{
  "dataset": "views of escape-time and Newton fractals",
  "moe": "expert_choice",
  "expert_mlp_ratio": 0.5,
  "experts_per_token": 2,
  "shampoo_beta": 0.95,
  "one_sided": false,
  "adamw_lr_other_params": 0.0027,
  "magnitude_pruning": 0.5,
  "epochs": 5.3,
  "final_lr_fraction": 0.05,
  "adamw_weight_decay_other_params": 0.05
}
Rows from expert 4 of block 5, named by matrix and row number. Rows with one number belong to one neuron. Each number is 500 + 50 x the weight over the matrix's rms, rounded and kept within 0 to 999. All counts start at 0. Numbers have three digits each.
# up: expert up (model.blocks.5.mlp.up, 16x64x128), inputs 0-127
# down: expert down (model.blocks.5.mlp.down, 16x128x64, transposed), outputs 0-127
up.9:500500570500450492447511500500400503500500500527500450500524500455482459581483500462530500425500537488500396513372631678520500562500389410580617580553518489426397500576500430500520500500500491528539500515500532472610577500546469500500565500422500559541500604612500500500500441500500500500500500500500500369500417500535658500591500406415500500500500415342583500553500500500500500500496
up.10:500556523519550532500399500500500545469500429439574510641559558448478500489540569500500500591500500500506500416483482500480435500500500428500500500412500524408642548422611547500511500500453547500430401422500536500500508500500462544500454458598500438534500500522520372409484500500451500500467447534538431518390592500605500500452500500500500638442468686500438464690522583480525500500500
up.11:681571500500520546500500500500521458437500500496491537500500500500475500500506589500523447498529500500469500500500493500566534500500548500500485572500500409512473500500416503475500450494465500500500500477518500538500451509581553418479453427517556500500500500500508500500500468500500568500500500500606500500471500544500500544598487500503500500477433471500554500396500540500500532498500
up.12:531500500500589355598500500487431490522500500500544500585382500519491557500460500545500500500480500484500474499500500500625592494559500463500541463500500500524481500500582538587500547457477455500549379527418540545445500543500447498528563457466468528433579500500500500462431535465500500500576373353500500500520488500546543421571500653648455579500500500500578500500500387500490360500435
up.13:608569511500565513439500500439433500649500579404464500532457555593500500500474500510375501411500329500500500581500584430531500500473616500500550500500500500500611500500500446506444403558500500595500459500500512500500460500500500477500500500556372511500494569500465500461419559575500500343500500457500500500500478500509586603568500435500500432500655557500500490353500500530525484500500
up.14:538514500464500477500417500500500500500415500500669444500500590571500552500500592511442495423538500501538500500500500568500558500506491500500516432500500500500500622550500500500500500431487333500500514500593554500500500500559500501420413500541500500548557445500396474445566452484500456500508414554500625403374521524500495500428466500602500606560500643511500500500466454498578512418500
up.15:560496460500500500500526495482479539500500479500500568500462567500501585500500561500416480500484500500484500465507520500554500500500449429614519318601500500500516500572398451454500500410500500500500549598488535489500502520610500500629483500500472538500421500462500570433500704621500500500500443516500500500445539487463547410405500524668500345543501500572626439500500569572500548500500
up.16:409534338500500486500519392500500500512618500500500520500507423500500500594500500500500500500500500500500548466500500440495500500608500534500500500500408500586500500513500635487500463598528500586540500500503500500500485678346594472500500425500500435515500500500500457500553500389500581500570500500500500500530536500500562500426500500503500498568500500500463500577447500523500500521500
up.17:500500500500472500469500500460471630500500596500500500563574476473500449500500500500545564469500500500500500500525404485500545494500500500577460569500500500553500500447500500414500568500500500500500500551382500523553487413470455418500500500500459425500500500575500542495500500500500500500500483310500500500424491500500500500500410482500463500488500500500500500500614400572500500500402
up.18:554542500500500348495500447500438516500475500500500497642500500500500390412405500500500549500548471519505500500545385554500547545343488500569500500418500500557500500445472500582500504500529546521481509500500554354393449500500500500479538500493564500463596500500508500376501500500500500466500481500500500500500500495445573500522417500467500500395500500500500505500500500500500470500500
up.19:401500484500552500500479439588541500500500432500493358464486551452586500500500586491490443500500500510500500511450500491388500539500500454500500500497542636411480500500500434455436500500598583500360500500438500500546500500500500500396413440500500500485500500500482419500500500536582559500505455486656500500429500500381456500600639513755453481500500500500500500500544520500500461500500
up.20:597480500496464500405479589503500500493377500462480566571500544612500500463500500466488500459500500475526500636500476372500500457454500501533500361500511500500500461573601500453500481560500534500536500500500500500500482500500467554582496500500500438500500625500500500500500488500370500500500395500426500500519473500500500500539519500462500536443500514500548500553500500546500574638438
up.21:502492500500414500500618500520500500500580500584500500500527524326363310507500500500500500500399508500413462500500538554500500500500481491447555428500500452500556459500451500567500400500462500500500500500566500470528539591396500500442693500500448500500500500350461353424489500425500560453500500500532500500500468500406670496500500500500500500500507567397555516503554451500443418436420
up.22:467500500500500500454500476500500590500507500647589430500423585500500448500500500500377500500441500553500432500500500450437464500500499500543500500500500344500338500500442500397500500587481559603500500500475500500561489500500465500542609448500320500559504531500500597464719500500500456523535585532500535451500500500469500533529500500500500500460651500500567500454500581500599496500500
up.23:500500519500517534500564500510500500500546372582500500478500500497500455439500423444500515461500500456570500496516445500566655555529500494500500500418500500500500561500500516500515605500500500414530500500500500501654500500529500500540446549500449500500398500500513500500500500399500452548513582500477500578565500450500424500500500500500500509500500500469500410500500500500405451500494
up.24:500450500500500341515500562500500500501500603500545500500500500500466500500567465593500500500500597539584645557424500500437500546500500500531587423500500550456500500481500559501483500464500500498581500445500500486561500449405500477500500500665431528533496500455500500500500529500500577498500500521500503341500500448500478533455653578500532516500488552500500500500568500500500500500500
up.25:500500500500437431500500500524500500500470500500508500500432500383420500593511523533500500672555491500454447500500500500578487456500469386500568500500500551505418551500500500500600540536522500590536500500500500500447500500594460500546452500500500377573560500399483500500500500500370500589500597527576500431500487500500500608512500500500500518500500500513413587500500500548500500382500
up.26:500500548555500500437500500462500559522639484563500600500500514336500500500542548500481500500500603412500500489500500474500437514500500500500371558500487561442508500500500525500500545500500500612500467543494423449500506500457489394500450500500500502528489500500561666558500558500500492528374420425500500500500500486525500565500570429500500500587500500558500590500430500608447517500500
up.27:500500500500500500500586538500500500500625500500500500500500473500549559384500407560475480474500500500500500500536490500381500611479371484529448417486500551547500419500500434470500500508500625507484500512560605564500597555696584500500464404534556527564465599491500619710515500500553502500611500500500434566500500500652471500379500508455470379349500556467343468500500500500500492500671
up.28:500500500466500486500500486499448500460500380500417500500500478488533500500507500540532440515557500509526515577522618500500508500582424500522500500436404386590448500500556500500500581500500500500432471500500500500500500500500500412500593500500500551500411500500453500500500500500500458583477584527433623512500549508405414619500492500424578504435552500538500500597568593536500427584500
up.29:500519500489509574496500500553557558436553385500500525461500555500500500500673500500500500500500445500630500500500464500500500493500512500500500491542539546500500500500560491500500500500500530500441500500529500482500500452500500500463495500500469548500442527500639443500481379500668500535500583504408500421500416526500500472500500477453500416500546500382553487500465500500500519586500
up.30:561585602500489394422384500602608500542500510500500521500577500500486462484486403500500596563592569500500500535433491452515557500500500500500477500522428500519500525500416487459497519555425500500561500500536500500500500477500465500450500489500500500500500571475564500591500363500500500500534484500500500489599500500576500500511419500500500500577361500500500500584500500389435373423514
up.31:569487500552500518450489500500500464500500500500500523500539500419507500500500440529596500490500500498627500500500500500500500500569532500537500500532528500417500500500453497500500500500500470500500412500535382559543473431585500500500485542412611500500500500681508500500571562500500500500500560577500500500500500400500500372430376432500500464568500500547495500500500500448493500551393
up.32:500500500500539500566500543505597500500473500500500511476500595500502500500482500500442510500518500500571500491495500607500569500500489500500554541500469500448593500500500607524479401531500500433618443500353425500500500500498440500500606558451494500500500500546500500500500500500500500500500539650445487500445500500653540532500500500500500500568431470511489500500500560524500564343477
up.33:500562500455544489500463500500500487528560500500526638545541565500566548456661544500539539481430480500451591561451565500429500500500453500500421597557500500320412500488500500500442500500547535500500500500500421500533500500605500504546478467563500391500503552500595475500500441500500604500410641352500500500500331518500500407447521564500500453531500500426561461500500500561513562500500
up.34:500590500571500319500500500500527500500596500500416500500500551500494500500305446500406500393517500500500422500500517500550633500523500500431547500436500500500510500500487406441518450539645522500500500500500500616500610452500555416468500499547483500500500500591500500500458431428512602500500500493500500500581463500500476500500500500416500500500500459509500505416426405413521500500514
up.35:489500500641479500605500500594500666511499500441500500500500621605524501500500500500510553497500500546452500485500500477423500500500523421377500415500432500500501539500500512489500525442435546500500500592405500527589500480500510502538430619500471470697454500500500608533500500542500500500496500613500500514500500544500499519500500573500532500706500496500500500626500423500536500500500
up.36:500485500500500500488606400556500500545500414515563560500500404500500495546537500530633439390500500500614614500533500500500500533447443500500562500466465500500500424500514500461500500532597465442539460500463500500553555500625482561500536500500500435459436500500500500500500500500558500493627420500532469386537500500500520500446500559500504465476500422576425476493500500412500500500419
up.37:500422454427536500472500500522500500500441417500435500461500552500500431500500500500500500592500470500463433500500500531515500433519500475409591595500539500624500568500413500434567500586500500377514500500439500500500400415500564500505500533477500500459500500500371446500506500500500444500462451500500472500533445412592489515500500500555500500500508500500503518326500500500500500497506
up.38:500500618500321500506536441500500472500500501470500500560500518500491453538500513520500500398400542354500500415500500500422500578505500592502500563500484416489523509454540500500500500561500500500608479411434570500500500500505500500329533500506500500509523464500500467500500500465407500599500500500500500500500500500500268500500500500509569500542514439500440511417500509500377500558500
up.39:436500552707595516419500500474500484500500578565500500662500500562500500453475500500500500428500389397500476510593504500500500456376571500600508500500358500500533442520510569500472500500500500500500500500500500500500500500500500500500500566500389611496594500500500500500500500500500500531500482500530430476500500500500500552430500500500500527500413500500467609500500465500500574500544
up.40:500500516500513500415500435500500500500638500500500232528500500500500500500500421500500500592483500578500489490422575500500500500524728446500500500537500563547398500500500458500504500500455500500500500500587534475570500500517491373440500500500500506569393570477500456446407500328500547470434500500500479503544529544453500500551512500560416592500500525480500500461463357470431500438586
up.41:475500528505450553500500500398637657500500500454494500523409500511530488500500500470500479402451499500500500500500601551500551500396430391398500551500430417590500341481500632424577449500444500642500500500501500500463591291500537537526494519500656500500500500500436495546500500575599500500594519421500500500494500392410500460500550567500500616500475447347538500463452531500500500500500
up.42:493540500500500366500472623543500450552584500500491539500500349532465426500500373500500369447500566542500500500376500500434523460563501500420500500500500500500500500500500508500500541500500467500588500500389453522641451500500500520500500450365500470500474500500500430536500500500500600485523568515429528500486497516423424500500500477401500500406485500500487574572500567500560500500566
up.43:500500500500518487409500500500552500500500500581598424493431619476500456499475500500500500519500504500500500500542500372500500471569528691431597500500500616500500520458500500500540500500500500402500600446500481500530500444588500500500500423480496500529474500466574500500500531542584500586500500500500500583592447360519498500499500500500500500571500500500375395500500500440505618500495
up.44:500500500478500474500451500500442474500439500531484400500568500500391500426500500424500500607500500543576500500498469500697433459500445500500500487478451492558437500510352562398500500410500540433500314500500423434500500522500513500572500346500500367498500511491432500493500583530399551528407430500522539417500439500524500571513472573500500500587500500500464568439536500500550418500605
up.45:500671449434500584497465500500340500490500500594500500500503401500500500500500545581452500618500503575500477631500500500543500452499507500500500500500455515498341500541547500500500556478500348500500500337500500500467579595500537405552445500500633559500602642500619500500536500472500500500393500500488545500457657515500495500500552500500419308425500500500500583449514500631467500488500
up.46:530500500472467500500500390500515540426500500500500576572500406500500500555480607436500458500649500500500499450500548544512473570449500506540437479500558500477539500500500404500500500513500500500500500507390567500471500527500500500429500466572500494500500475500500500500404451500440500500500500600500478500501500512500500500546500500421421532500500500500500500546500500596449560500500
up.47:612594461500564486500595500500500576493500580500500500500607500373500433410500500436500500500452574500500500500480500500563500637542581464533500500434343575500494500540500515500500500415500500500500368500500500468500502593500500440404431500345526500419500500650500500500500547535590500500500418500500500500500482500502500500500500616590500515531510491436532532500500538500473500534500
up.48:413500557461500500500469500500437500500430504500500456652500516500500500467500500494500347498500500547600546452500592500469329500500500500500500485500535500500500500489482500500492500560359500461500500500445497582500515500561500495500513441538500500516500500500500378577500420500446635436454545475500500459500585490593499608548500351500456500500500536500580500534591500500500400447500
up.49:375500500238483425500500500500500500512565423521500500576497500399600408500500367500500481472464478500378500500500646500454502500500589500489500558568500497596500500500558526586500404433449551500498474500500460500500641500652500500694500500500500409586500566566467500551500585500642500457537500500500618495500475500562500500500500500478500553402569511500411535439671417461500500443556
up.50:521440500424654620531500500500500648500399500504500500484412500410582500500500500500500500500487500559461500500500500500365463500500558657500500555477500677500500500500665461486411524500492500566500500389322500473500500500500437500424534516517500500500484500500509500472500500500567500500525499504546516500500521500547505500509500566596500500464500471381473336500496398500500479481500
up.51:500500500487547500500385500500500500523504437500444500453500422500500376500500500506506500500476519500500610412525535500549498500500500549515542500470478500574529573500500500598477574500500500500418627404500500496500528571491479593500500493411500480500500500535481500565544447555535500466500595427500500456500500500441500500628514500500500500403500500500500500562500500500500500546481
up.52:500500500448469571500425553475500500510539500500500500500435500497500457500456500436545500591529574439566500500441528500532500404451500490525500496500500538500500500500500500540490500460500500650500369500438521470500491500500496524581500500500563453439559505462565450500384500500542500500500500500451500500500601378617500500539489388480396500500513371500516500431500500500500500500500
up.53:500440422405500520498369429500500500500500500500520500500387582481500489500500500500500655500500500500500500614500500500500586500500500500500500500470500500500500564500500602500423454385439500435576500500530500500445500500579500500500516500452611416598500500437483500500500538534500500525479466500500480500500500557500581500500500500429499500500524455500500500500500539500500500531500
up.54:500500500500500421500500500500523475549500572500500453500500500454484500500500718500500589500500500543567500500384500500500470500414413482500542413604500566500454494500467500400500339500500500525500500562500505581500495500500408517576500493500384509500488553591473452500500470547500500520657518500493619500431500511500397502500554500498500473387475500500502500501500559385500500500500
up.55:500500469500553492500512401523500524603500500515500500572500500500462500468500500500500438500447500546500500406455500574500500404500431500500500500500500524460499500500384546558475500585500500500500437509492557500500500420500500478643500494511556507500500500500519500454500515500500545500511436500500534472500500500419463434500492591500468447545601423500514500506431500459500516500500
up.56:500500345500500521482500500586426465581469500500500500500500500500533467475500500500500645500530603500350545539517500565542500604500500402524500500477378561460500500506500500500500500506499422500500439388481464461524585548451504469426723500438569500500360626500500500500500500500500446577573500569510500590432623500500500500474429463500500455505500500484500500500500500528500500500561
up.57:395465500500500594500438500498500500500500500385500370434500530516518500500483431470500497500588500500500500464500500500435393497603426516500493500382553500500500500500506500554528632500568446500500500415500592575398430500491461500500500500500333528635525500508500480500494478616500488546438500466500500500500539500500500540500500500500474466521500481500522500500448571570444500500500
up.58:500423500525500458569500505500500500575415497500599474501425492500456500500500472500575658589541500500607500500467500500500500557381500477553540433622500500450532500500500432500500500500556500414490500431496500500618441483473500456640500500500500573451500493500431524499572500500500500501526541500522500446500484522500500530500500500567411640500500500500529484612500501487485516500500
up.59:535500500482500500500500558500504460500496500500591435500500489578500330507500391499636466500500500658582460500500380500524526500376500500542604500500500500552419500500500456511504500459500500500500473411400400551500445500500599500624394500481564500586363500524500593466486500586461456416461500470500500414558500500573500428500539520533500500500556500527448448500494460423500530500500
up.60:439550500500500606522500445534500500500703549500443485437432500500534500456507500500589522492550500475500500543500549500529500500500467500515500485545500500500500490500500500500500500406469444446500500447553424577500500568521499485500500520500500500500555500557450405616500435500500500500500500494478500500566513500500500426460443500553500448516500539545638523500500500500531510500500
down.9:500500500500500544541501500500445500451500596500500643500500396549491500500417510500596380500392500671588619500500470498474500500500500398506500500500500516500500500500436500432507500500577454422483410417500500541500492475500500436463500610495444500551500508542442362500500386619512582500500489500500433519500500500500643624436559469500516545500500430500500510500500500500500378469500
down.10:529402561474583500553482416500500500500500500523533500542455437500411500500500500463500500400500504460450500356500500500500500469500547500500504536500500555500555500503500591500449476500500483500500500537643500500459370534498500500570511536584523495433500486500500500500500559577442500455446500562639535486405500520500533500500500500500500500500500500485397388430545500396500500494475
down.11:495344500533500478554561500500500599500460444497544500500500453500500500500500471574405486454547500541500529551395500500500500520500606581496500500500554575489500433399500500570466500489368500399500500488447541531444499511500500500500500479497543549500522500480500551500500500500488500500500500536498533484415500529572493500500500500500500534500500500500500579395500491500394500500500
down.12:557654516424543496500500528500625500500500500500500500500500500427565500500500500499589500454488414500500500476500500500500500500492526522527588512419462473486500500467667500500500500500500387500500500500428518500500500508584500500487500415535481500546500553500500588466423500500500555500500617595481414500564500500500365521436450524488500463430500500486542410500500500500444481500588
down.13:500500579427574534500500478431500501578500489500624500507462401487529500544500442500495500500592427500613500500443500500624500500450500471492634500500543500574603500500500418500500520550500500500500506511421500462555500464500390436500500500466536464550507561500500549500500500500490456567432500523556500546515500619384355500616409500500522500432598411558591508530500471500524500467500
down.14:500523500592500489661500564500487500412500500500500500500500500532500500500500568500500500510528500500500633440556500552550500500419344500461458492328494500610500500500359500450500553506450481459432500500500500299500417500500500453462500500524500526530500372569433500469506500500567515500500498476628591500500500500475500500500558468503422500500481602498500500458500500500510546500533
down.15:395500364375500467645500500480562458500500544521502500500500635500500500500500500447500500500500500479377500500500482446500524500500521500500413576500500500357500437500649543500381500453485500500415448500442565500500711496500486542457500460545413423460500504430563497500511610434500541473500500487500500476500500587500500542500415500500500463373573500547554560567463434640498394624473
down.16:684500553500447508500500514529567500458519500500500599500500500464559500586374500419500553500533500564500500500500500500500500500427500516500500500555441550350398500483500580500500500472500500500560500500500464500397500500633500500500524442500500500500500508403610405493500500525533478488469500573554597472503500400587500500483500500500501462471500536485575500437500500500519500342495
down.17:500500500509500547508500500500500615500500599518500500514500500475500530500513500584378500538500539326444500500500500548500500500500500500500500454500575393500592500489400500586500500576500387426447364439483500330390500532500395500500500500500611595500401506500587500500500390457500584500500500500533598500500524460500500452464506500500612500500500500500451500490500468657529500617432
down.18:526553515500500500608476500500500569500500500582451486507500500463500500421389527668500500500500500500500500500533500434500500500500500447433500491500500500500500500500458540537618500422500500583500543500500500500313500547500500383500500556507481500500560500624523549500367442447546438500578500495500494500543500500500500500500389500500500500500463468500507500500500442466500500500500
down.19:552500631500555405501500500500492500346500500500517463460510500566496500527460508500644500500576500500500500482534500539465500500500500500500500508500451372493325500364520474500586500533435467500500547500400500500458500500443500500513474561551500606500576500500500420620423500426500500516500500734500489500500500529476524500551500343500460500501430500500500500500374449409500500429534
down.20:500500580300439569477500500539476500517477397500615549500500563500500500462565534460486385421372500409396455560500581487500428324470692372374448500500500500500500500556531500530552473510500484423500389586500575500665500500500500500504482620500562500500500500468576542447500480622500442500500500500500500478469541500500526500500500597500365500500564464500441500522500500425500437480500
down.21:628542600500503558500571504500522500571500526500576500500483616501536583562500500483507420499534470536500644497599500500400500500486500500500470500534500522616500581530500500617500411500500522500458500431407500457253500598501528500477430500500564448500528660477365500440500575413500500500473500404353500500500500500422584500500500468500448500500503500569645500463438498500500500500500
down.22:500524537424500587500500450500574500500550427500669500500500581522494500478519549481500472597500500500500500500500281500420494487498500568470500576500445500500470500546500500543326497486389500500500490500500500500500637429500500500420500500554484489500500500389500466423410563649500500500526500607509376500588527579372500583458500558489500500500496500500500532483500500500500500500601
down.23:554500493500551498573500472415405500492484562500561500500500500530500500500542500500386516406442500580500495433592613520500514503500512446500500500500500500552500500500382567517527500500471508500523551500533500573500564592445593445500469500571697462500414504500475439500500475485604500500523500655677540500500551500500421500500500500581576526495536462500461411500500500500531535388500
down.24:449560500439500524441500500519500500588486401525500560396500500500500421381363500470500500500397580543397532500500588455500453500500500626417500500623500569500500535559361500553478326492500352500500525500593500500500500374443347447500500500477500602500481505500500500575559500500500500500500578461500442435500500475500500500500450593500500572606555574566430500600392512500500500500684
down.25:502500484500509500500500480495500500537449500454405478500500500500500500472500500477500500500530424500500493500500386538500471563512500500500449500426500471541635500593500500500497500607443500463500627445485500500500436500441500500500417500500500500500500522500500477500503523500505500500562500500500459447500500539500500500591405509500500500548500633519554413500557485500500500613490
down.26:500420495546500500539500500474509370500500500500500430510500500530500500500702470500551357500500500500500487500580533500558500500500500488500500492500500383393500486417400452562500472500500500561500500329500500500500500520500373425500530535426500521520500584437391500503500500636465500500500497605500543500548487431500562500500610500578572500502500527582415500527500500500500500500402
down.27:500496500482500458577499462415454456500422500500410415469505450505500602472546500500544500500470441513425526500473500500500553565504533484500500500500504561460589537501500500354527573621500500521326500500500500632529450500440380547500500495500391500500500520438456379564500561500464500418500500540536479500582596500542500626544568500444500666585544500500500495500400547500500475551496
down.28:445547507498536500492500500354524500500500523500500520500500500607367500415567500500500500500441500527545500500430500500574500500441500287433500500431455425523500437500500477500534500539500500492500500485500475500607553500508562545500500500424543539500559500500566578585500588500566491500550500477500500500481500614500404509448596475500539500394396500500500483488500500463569500482533
down.29:581500500508480483500563500518553584500534500500500601518500500500500500500498447433379488558406556401513501468574398540581500566500500489459500500581482582500500500462468500500500500500614496474500500500507500500466509500500522516547500558500500389500500574500512500533500453611500488469500474495513500500500500559574530500531612500645543479425543391572500500500500500498500500445533
down.30:428500594500500644500500595499505475500489555500462500500500500500500456500454500500497628500500497451500500500500464444435598485500546500500417543500559500439475500583500587449500500500500545500500500500500510429479500481500500431534577500500500500472422480500500500564450489490518500500500621533538500547500432595500500500610515488500500500500500500500426384490500409500529472500500
down.31:500500496573485526500500500500571464500450474500555416500429500638500500475500342500476457500500500492494500500537505500500537485584539500500597500490489500500555592500500529481500447500525545534500500500507500500505500436500546500500500558654513500500328487497507500500471500500458426500500500541488581500361500500500474500537500370500500500548416644500476534554420500503500500447500
down.32:500500500500588560505500500422510500441500447500500462543462567500557500500393500500500500500504500569468500500500469569500633500500500456438500500500529514529500500594500718500514500596593500500473503479573453500549500464500500500500500477500490558542500500500519439512500500500500562500497500586500494498517500636500500429565470500500409600500500500500500497500500514488500562525598
down.33:514572495361389568524503437536500379500583448462474500500510490461500483500500500500535533500500482500636514491462606445500500615558478540591428375520500510500467488503399500548557500500422484500500562500619447625500500500500479500500583500500500500500370500616500500596576500565500500515500500502600500514532419500500500500500479500448509500577500636443479385500406485465500500516500
down.34:554500500500500386426500450500492456500460564531500603500447487500571500500500534436430500446456487593500500500408391500500586500500516500500500417593500456500479500500525500561500500500446500492588500582480412500500500500512500513500500500419500500568500500500497500582500353500505557414511500500433500500630500430450500500500500500385470500500500500612500500500547500604500500500462
down.35:484670521500489500411525459418500500500563482500510612459549500459500500511483500480497411500500479530445500420500515479501468380500500500500500592500546528513503535398458544461500580518500465545500515500490500500500494500500495500500536500500475627500419500500500500500457500500500482553472500536633500507500562460411500500489500500500555510500500391500544500552469500500425500487500
down.36:500548415363500563500500418517352481500500500500494379620500428598669624457500500570621500500500500418526500500607500422500479513500500427500485500512500500500364500500543499500464555500500625500574500500553500535500519500543584481500377481496531444459500462415500373500460500500500500500442500471478500506500536393515452463529487553500488500628488500500511500536500466562553618500508
down.37:500486457689420343613380583596500500426500511500516500500423509505437500520500458500500500500498500500619607500500494500500506500500558500500500500424410500500553449523500581535500605500474576409500500606500469500392500515500546500500503500560500549500500500500500522537454500500500500500500500500558500500500500500500655500582500500463500500433565500486523443442541488500500500441370
down.38:500430500496500591604490380355500468643500500610500511577500539500436500500414500425480590522486536407500475500498500405500500486500381500500500601500500500553500545500317500562533500500500500500447454475500351604500500500468468500500500500500500500500500451547462438500562407542561376500500500500500500484500563535412603500535518500623500515480595496500500459500543500605621500500462
down.39:508587500500500500500487500500500500408541500589421425496500500516480500535500401580500500512460500384508500500500500518500500500501437500500435456500500500500396500500378491500500500500500495500613500500500500391431533500500500500500499500640461494529510478500500478500426495578500500500490500500500442500500500591362500500716491500500417462466584524500630500535500565490594591396500
down.40:500563500500553441500500500500440461500598500500500473500470500500467435500500500500500461485500500500395500500500536475500349500549419500590500500500500500598445579500421500502441470472500448582534500545500534500357500500500458500510419500500426500500370472500500388500417500612500500500500506500531475501500401500500478500417586500500500500587500384500500500498507452481616500465500
down.41:500500500410438500525511500500387462393500610450527508496500545428442500596359517500474453514603524434512500500500384500500418500500438461500354488500500504500500571500500465371456500500500500500459546513500449524584590500549500541459519500500500500500443500432500446500651442455500500515543500500500626558483518500500571500500542537515503395500492402461595491444500488500486500543500
down.42:500500500459500338565424500500557500540547491500500500500462500526500500448500500459500500540500500500515539524500546367500500500450599443500500500500366500500578453500500500593500479474500473538500506500500486500495625500585500500500500500500483513414500500468645313456500425509500490500407500402453415540500500520500500500519500560595500520542500491425557441564500570509423292526585
down.43:410500371500500500500500500500507435548500376500454500573500500500634500500529507532480500538411500500548451500516637535539500500500500457570628492500500500453500500502516500479479501528411500500440500593383500526471509565500430500500512414500500500500293500447523484500500500500464500512500500500418374500500500500473464378509481500500519600638502422493500500500557540351599485500500
down.44:584500500500500500500440500532458559500500482500500500643594500500396452500594478500580557515500500521500436500500435500500500573500539403500500462500552500464607451500501486607548541501500480500609500489521500500523360500500500464630500564571500593500500438511590500500500598500452604409500500556609500500500511500500494457500500371447500500572500620490473500500500500439299500500545
down.45:587500500500494500421500533500500500464480500577517500500500500500487409505422671555542500500500500500513507500500356500454500500527480394500353566500559590621573434553500500500500500500500500517450526543388489492496544500500575500500565500500500486526500604472482500616500500463500500411561500430573618394481500500500500445461500468540431307500500500500500500510550385584500500459500
down.46:506531432416500543374466456500500580595469493500469500635500500500500500535464500538500634563500500500500444585472486562497512500568500519546505500500500500469500500489563511480484508500500500510571500500500500500568556500433500601500500433500433569439500419540500500433500426467500500500549500489402535500576532550500542448523500500500382464500473500500456560423500500500500500575500
down.47:500500500530423349500500500500500500500464500497500412567482500500500500507500357500538538500447500598500526465527500500500435364531416542542523424552500500526500537500500500500500500500494500668500497500544431500540418485525500489483500415500525467500511561500500510500455500500499682500500340500500493500500490500500562500500500500500500473500448482500470437500503500500529500500500
down.48:500500500500500491500500438496500583557491545558523500556500446509414399500454500500500568429500500500568500500500615500417500500500471500500465500500373521500527455441500566500551507500500505447500500434482500500500502500574436454426500500500500456500500500483500635610458500472561448500626461500456500500500500499513500500500500500500499552500495606500424525456500500500500597500490
down.49:473501627604551642430500500500427500500481500500500500500500500552448426503557500544500566568520500500552500500431500500500500359500500500548602500500488512500500500500570500465377414500500500457550500500517442500315500520491337505500545500500500500500500500409580561500501500500482472569500429500467450571468500442500457567400609500500508500500500484461500596418500500500575446500500
down.50:448500500500500500513500500500500548500569500433446510500500473500500500500500500500500547500500500513490474500506578531500562585506540474536500500410524502663500499500500445500500500500500500553500451500451500500500500568500500667500428496500500500558430500500379511500283500449663501500540403463500790500429500500405500610500500500542500464500438500500500500492495360344500482500500
down.51:500507737500387500459438411595500500502500500500493401500447500630500500500500500545500500500500500500500641485585557500484446500500490500527567500500500500500500466591582496533500500387566477480476319444500521500500496455452502585500413493448500500500505535500500559500561328500500500572500544500500428500500500500507500440500547500500500461520500500500503499500500500628500456519533
down.52:570500444467510500518500500486500590617500479500565507559500530539435500465417500601500500484543380500487526500544500500544344413500438500500500422500500500500534500430414469500500500500500468573500500500500496612500500500547500500500500500480500525481502521580412500554474500500500594452500500450500500500500500559500500500402500500500421485500500500500500460500438500377614500512468
down.53:556500500500500500500493537500500584662500500491500500500500500500414551572500477512521500500500570547500500425538500521500477600460422500500612429497574589500500453500500500396500500500433500500544500491500500540413500613500500575500467463500445500385500421500524500332500500500500500563500513500424500500500444500452648500500452500500500500401500524428500500498575435500456500500500
down.54:500500437500536634500538501503500506514321500500500583500500500508413500546576459457484373497500500500500500506533557500500470537500417500473500500500500553500569500580532500500356484469500463500500500500500445500569435581399512500574500356500500500500586514500500500500653403521393500425514500500491500485500500583448500500573500698448507558500500500532500587500500461500320500500588
down.55:500477505465468470500515456402561537464562556500428553500500500500548500474500488562500500401439485500500500500430500500500474500500500594464500500588500500500500569512508500500475500500500500500500500479500570541500581500626562500500425500451517500500500500444542527490576500500492591500500500500411500389500500458538500500500500500500500500480500500472500500500578516513500500386521
down.56:425500500500500500551500500500500563633500500459511500500443500500509573500409539602500401497500447445500541511500391555413500500500500500500500500500500500500484410500500448393500500476475500560591514500558566500578500635551659484464500502465500483414512479500500498500598500500413500402500500500543521500454525500500500428500620500595500429500500500498500500453495544500500518500500
down.57:429407460500569500500500500500631500502457500500500500500434500500517515500674500500557500518417500500500500500500500594569500500547500500500484433500460585500465500500500415588500483594473500379500500500500427443589500500500474497462500500500405416431500468500515500500500500407575450500500500567508545500500481480497500502538500611500500500500500460431491500500500436500482500461602
down.58:500546539585422531500500500500608500626500500500500500500509500500500500500618500498495414500470569477430424500443500562500500577615570543480500473500569500529434425500584453500461500500537418500425444515500500500500500482500380366657426500500471609500522486625500546500500382506486500456513500500424500391487500512500500497500474474500500500442500448423500500500432500500500500491500
down.59:500500500456500555500508500558387363518500500500500455552500500500588506500447500500500573500513500500500550456460472500500500499500515500599552500414533500500583471506589500545626564500586477500500500500500500500434500506500474500547524500500500464500500568500500448637342454506500500500559414500499500451500500500500387411500500500577500500500500500402369500500500500500547376489561
down.60:434500442525392500516364500500481500461578632458500500374394477500500317500481500500513482500500551500500372500500500500500419475511500500548500500500445500543427500500500500500500445442500701594500642500500522500500500578500500500500500500500587516500495500500500426500500500500500500497500500454526500500507448514471511500500590500500405535500467500500500500500424589532500555500500